config.yaml
encoder_arch: "densenet"
text_encoder_mlp_ratio: 4
text_encoder_bias: "all"
init: "xavier_uniform"
residual_init: "none"
max_steps: 10700
lr_schedule: "step"
Rows from block 15 of the image encoder of a small contrastive image-text model, named by matrix and row number. Each number is 200 + 30 x the weight over its row's rms, rounded and kept within 0 to 999. All counts start at 0.
After each channel's rows are labels from the 100 images, of 14848, where the channel reaches its highest value: "peak on" is the class under the peak; "colour at peak" is the nearest of a few named colours to the mean colour under the peak. Only what is clearly more common there than usual is listed. The data: rendered made-up planets. In brackets: how many of the 100, against the usual share in percent.
# conv1: bottleneck pointwise conv (encoder.blocks.17.conv1.weight, 160x272x1x1), inputs 204-271

conv1.93,193,166,136,188,209,156,186,144,154,204,203,196,234,205,181,173,151,192,127,149,211,208,208,232,241,177,193,226,209,216,145,210,209,180,175,177,196,223,179,165,213,179,189,196,208,172,204,177,189,192,195,152,187,153,173,175,201,206,208,195,182,183,164,171,179,220,140,161
peak on: ring (31 vs 2.8)
colour at peak: brown (72 vs 12.8)

conv1.32,271,188,152,205,233,240,187,237,202,227,202,170,185,203,179,207,221,133,204,186,195,246,136,144,145,175,188,216,179,144,227,163,220,191,193,188,188,195,91,203,158,132,181,172,179,186,220,200,189,244,210,222,220,182,203,162,206,183,202,270,177,247,198,173,141,201,170,206
peak on: planet (100 vs 23.6)
colour at peak: grey (60 vs 6.4); pink (29 vs 1.5)

conv1.20,223,221,215,119,177,198,190,225,207,213,161,194,200,219,175,126,213,188,200,217,219,213,188,212,189,160,232,193,215,183,204,126,201,218,151,224,125,235,153,198,166,187,175,212,198,208,194,209,129,253,218,183,212,198,183,240,199,118,225,217,194,229,134,196,171,231,185,188
peak on: ring (33 vs 2.8)
colour at peak: brown (48 vs 12.8)

conv1.17,225,156,198,164,156,220,188,221,154,201,215,170,182,218,172,188,196,193,152,192,217,214,169,116,181,175,203,100,209,219,211,187,220,211,185,190,217,205,134,227,184,154,202,165,188,210,136,210,196,250,236,181,212,221,210,130,206,203,238,211,185,241,203,213,220,233,162,211
peak on: planet (100 vs 23.6)
colour at peak: pink (39 vs 1.5); grey (39 vs 6.4)

conv1.104,210,248,181,205,188,237,194,159,160,241,222,255,139,284,193,211,215,212,171,205,177,261,212,249,183,228,219,187,244,173,173,185,192,162,203,219,230,147,185,219,181,179,200,171,213,196,148,217,214,232,212,104,181,214,174,192,243,211,229,174,222,259,226,203,179,247,198,210
peak on: planet (100 vs 23.6)
colour at peak: pink (45 vs 1.5); grey (43 vs 6.4)

conv1.66,186,226,141,195,207,228,246,190,240,193,230,180,202,234,236,195,208,246,248,210,182,196,276,241,152,249,184,184,158,187,232,168,170,208,206,240,198,220,305,207,225,216,184,196,222,224,215,194,194,151,194,165,203,199,275,180,186,200,237,200,225,168,229,202,192,210,192,210
peak on: planet (95 vs 23.6)
colour at peak: brown (45 vs 12.8)

conv1.42,201,209,189,204,180,222,245,187,178,153,186,161,197,212,221,176,197,219,230,224,240,198,242,207,184,201,156,181,174,198,269,170,159,244,187,241,182,296,257,194,207,316,174,222,209,210,191,223,196,211,209,176,208,198,226,215,169,189,220,200,200,167,201,200,199,205,189,172
peak on: planet (100 vs 23.6)
colour at peak: grey (45 vs 6.4)

conv1.146,196,194,217,239,173,230,215,226,162,205,206,166,177,175,192,211,185,210,240,199,180,209,203,224,129,169,181,168,172,234,137,252,202,147,216,191,195,148,140,223,243,106,249,180,162,200,182,225,222,198,210,205,184,227,206,157,187,202,180,208,201,203,203,219,225,216,192,211
peak on: planet (82 vs 23.6)
colour at peak: grey (29 vs 6.4)

conv1.106,145,180,216,194,160,210,203,171,236,152,199,96,153,171,214,207,198,219,221,176,208,165,208,205,206,172,140,99,142,229,162,221,207,165,218,173,191,194,188,247,213,135,211,204,118,207,186,246,215,185,217,221,192,199,213,207,193,214,181,188,180,135,210,231,220,179,175,196
peak on: ring (49 vs 2.8)
colour at peak: brown (55 vs 12.8)

conv1.154,231,231,201,214,183,253,187,205,222,207,229,168,183,198,215,173,245,204,220,203,199,245,204,204,172,213,183,185,163,195,208,169,181,150,163,193,195,158,168,232,211,132,225,156,168,169,185,231,187,222,210,201,174,187,227,161,194,181,188,192,192,254,218,227,188,207,155,204
peak on: planet (100 vs 23.6)
colour at peak: pink (43 vs 1.5); grey (37 vs 6.4)

conv1.13,205,201,230,222,173,204,214,223,218,140,190,114,214,167,200,194,224,168,204,193,186,213,183,175,198,184,154,130,171,274,178,243,177,160,223,196,180,177,164,234,229,110,237,179,194,171,217,202,193,185,233,209,169,205,226,159,208,176,216,194,184,173,203,189,217,215,163,208
peak on: ring (56 vs 2.8)
colour at peak: brown (69 vs 12.8)

conv1.34,276,158,185,180,197,251,174,208,157,224,233,188,185,207,218,200,214,215,195,206,211,218,188,172,173,178,190,168,204,201,190,155,250,196,165,204,201,178,154,221,169,126,186,180,201,200,168,238,190,258,229,204,234,204,199,142,227,206,191,257,211,289,202,224,186,221,162,225
peak on: planet (100 vs 23.6)
colour at peak: grey (48 vs 6.4); pink (36 vs 1.5)

conv1.63,131,188,200,189,185,164,248,156,234,181,239,237,197,228,233,180,193,218,202,199,183,158,239,196,198,232,217,187,196,193,179,209,184,210,211,237,205,178,208,212,244,182,214,186,194,211,211,167,194,139,193,115,209,198,272,174,240,215,217,146,233,197,199,178,183,216,207,194
peak on: ring (28 vs 2.8)
colour at peak: brown (59 vs 12.8); grey (28 vs 6.4)

conv1.103,262,199,168,211,242,229,174,227,193,236,191,200,163,193,135,201,205,97,204,192,208,234,109,114,181,162,198,217,205,161,246,164,232,198,189,194,185,204,134,208,154,131,200,190,172,183,208,194,201,234,193,228,196,183,179,148,192,194,225,265,184,254,201,163,139,195,178,212
peak on: planet (100 vs 23.6)
colour at peak: grey (55 vs 6.4); pink (26 vs 1.5)

conv1.122,268,252,218,222,192,267,216,199,189,201,224,229,176,233,209,204,216,124,194,191,172,221,145,123,174,187,206,173,170,203,213,231,224,182,200,197,197,173,169,249,196,117,248,160,176,195,210,160,193,202,197,175,217,173,236,136,244,190,220,208,223,248,217,200,192,224,171,189
peak on: planet (100 vs 23.6)
colour at peak: grey (50 vs 6.4); pink (34 vs 1.5)

conv1.74,217,196,164,191,175,216,243,187,164,181,201,140,203,213,203,193,203,221,219,234,245,214,223,173,183,189,129,148,204,190,254,175,189,235,211,244,180,277,221,202,196,257,173,195,200,216,188,218,206,232,221,186,224,190,207,214,171,198,224,207,204,188,202,217,177,204,210,173
peak on: planet (100 vs 23.6)
colour at peak: grey (36 vs 6.4)

conv1.108,216,200,201,107,165,196,193,211,253,200,146,226,214,198,134,144,167,161,195,218,204,215,212,227,236,135,234,204,238,177,199,151,173,178,150,225,146,208,118,158,195,182,187,175,167,187,207,196,132,194,196,200,176,157,174,191,182,136,228,205,177,199,146,131,181,226,206,155
peak on: planet (99 vs 23.6)
colour at peak: grey (54 vs 6.4); pink (38 vs 1.5)

conv1.97,199,194,242,188,219,210,216,159,136,179,180,74,187,191,251,189,245,218,197,228,191,207,225,220,154,182,148,178,148,233,205,167,206,244,197,198,198,236,228,232,206,240,192,201,242,189,204,234,193,219,223,186,223,234,213,224,170,203,191,216,198,152,218,235,209,182,170,177
peak on: ring (80 vs 2.8)
colour at peak: brown (85 vs 12.8)

conv1.1,198,176,228,114,180,193,186,203,204,198,156,156,196,226,161,153,147,182,189,210,227,185,197,239,202,169,199,187,199,189,180,92,202,188,170,213,142,207,132,191,156,163,175,238,183,210,231,236,130,208,212,234,204,194,194,269,183,152,220,228,191,224,146,184,203,225,205,205
peak on: ring (25 vs 2.8)
colour at peak: brown (51 vs 12.8)

conv1.39,261,248,200,214,166,266,197,119,173,204,251,223,170,238,206,193,242,230,190,223,203,253,222,208,137,193,187,151,174,183,188,210,218,137,171,210,204,136,209,221,208,102,192,147,171,191,159,218,198,240,231,105,191,177,196,141,215,198,204,183,225,268,207,264,177,219,186,194
peak on: planet (100 vs 23.6)
colour at peak: grey (49 vs 6.4); pink (39 vs 1.5)

conv1.18,177,162,166,188,193,181,166,220,204,211,202,202,198,190,182,194,213,197,198,163,121,219,199,221,212,212,226,219,256,192,126,228,172,160,174,178,210,194,202,187,182,238,189,176,193,203,195,130,212,169,186,199,170,191,134,168,218,215,173,203,216,187,171,168,204,206,197,203
peak on: ring (31 vs 2.8)
colour at peak: brown (62 vs 12.8)

conv1.102,213,226,172,204,174,228,246,181,186,168,201,162,201,205,216,181,201,234,232,228,229,210,241,224,181,224,156,179,173,205,288,156,172,251,195,239,176,264,272,194,212,278,161,197,200,228,188,208,201,206,202,176,214,211,232,195,175,190,234,199,204,180,206,212,196,203,178,177
peak on: planet (100 vs 23.6)
colour at peak: grey (43 vs 6.4)

conv1.31,188,229,255,197,171,203,205,192,184,156,176,87,118,182,207,182,207,189,230,234,196,207,187,195,182,192,167,115,162,198,206,202,154,195,211,203,194,247,208,229,170,206,179,217,129,202,168,199,178,187,213,212,169,216,189,222,152,202,173,175,185,151,197,208,224,185,129,205
peak on: ring (48 vs 2.8)
colour at peak: brown (72 vs 12.8)

conv1.55,229,181,147,139,171,221,239,246,183,216,213,209,246,236,169,188,186,182,139,210,224,216,195,179,186,185,221,207,210,201,239,169,179,217,179,223,202,213,166,172,198,187,208,141,218,191,142,182,183,227,222,154,204,196,235,133,188,174,263,197,150,232,212,166,192,233,158,186
peak on: planet (100 vs 23.6)
colour at peak: grey (30 vs 6.4)

conv1.98,170,132,203,199,195,176,196,182,281,197,187,232,197,188,194,203,235,188,237,169,164,184,236,270,186,151,222,242,208,195,127,257,192,183,191,195,177,231,160,155,203,238,189,172,199,174,205,172,218,133,201,202,191,227,204,182,183,190,179,203,195,164,161,174,187,187,187,162
peak on: ring (66 vs 2.8)
colour at peak: brown (90 vs 12.8)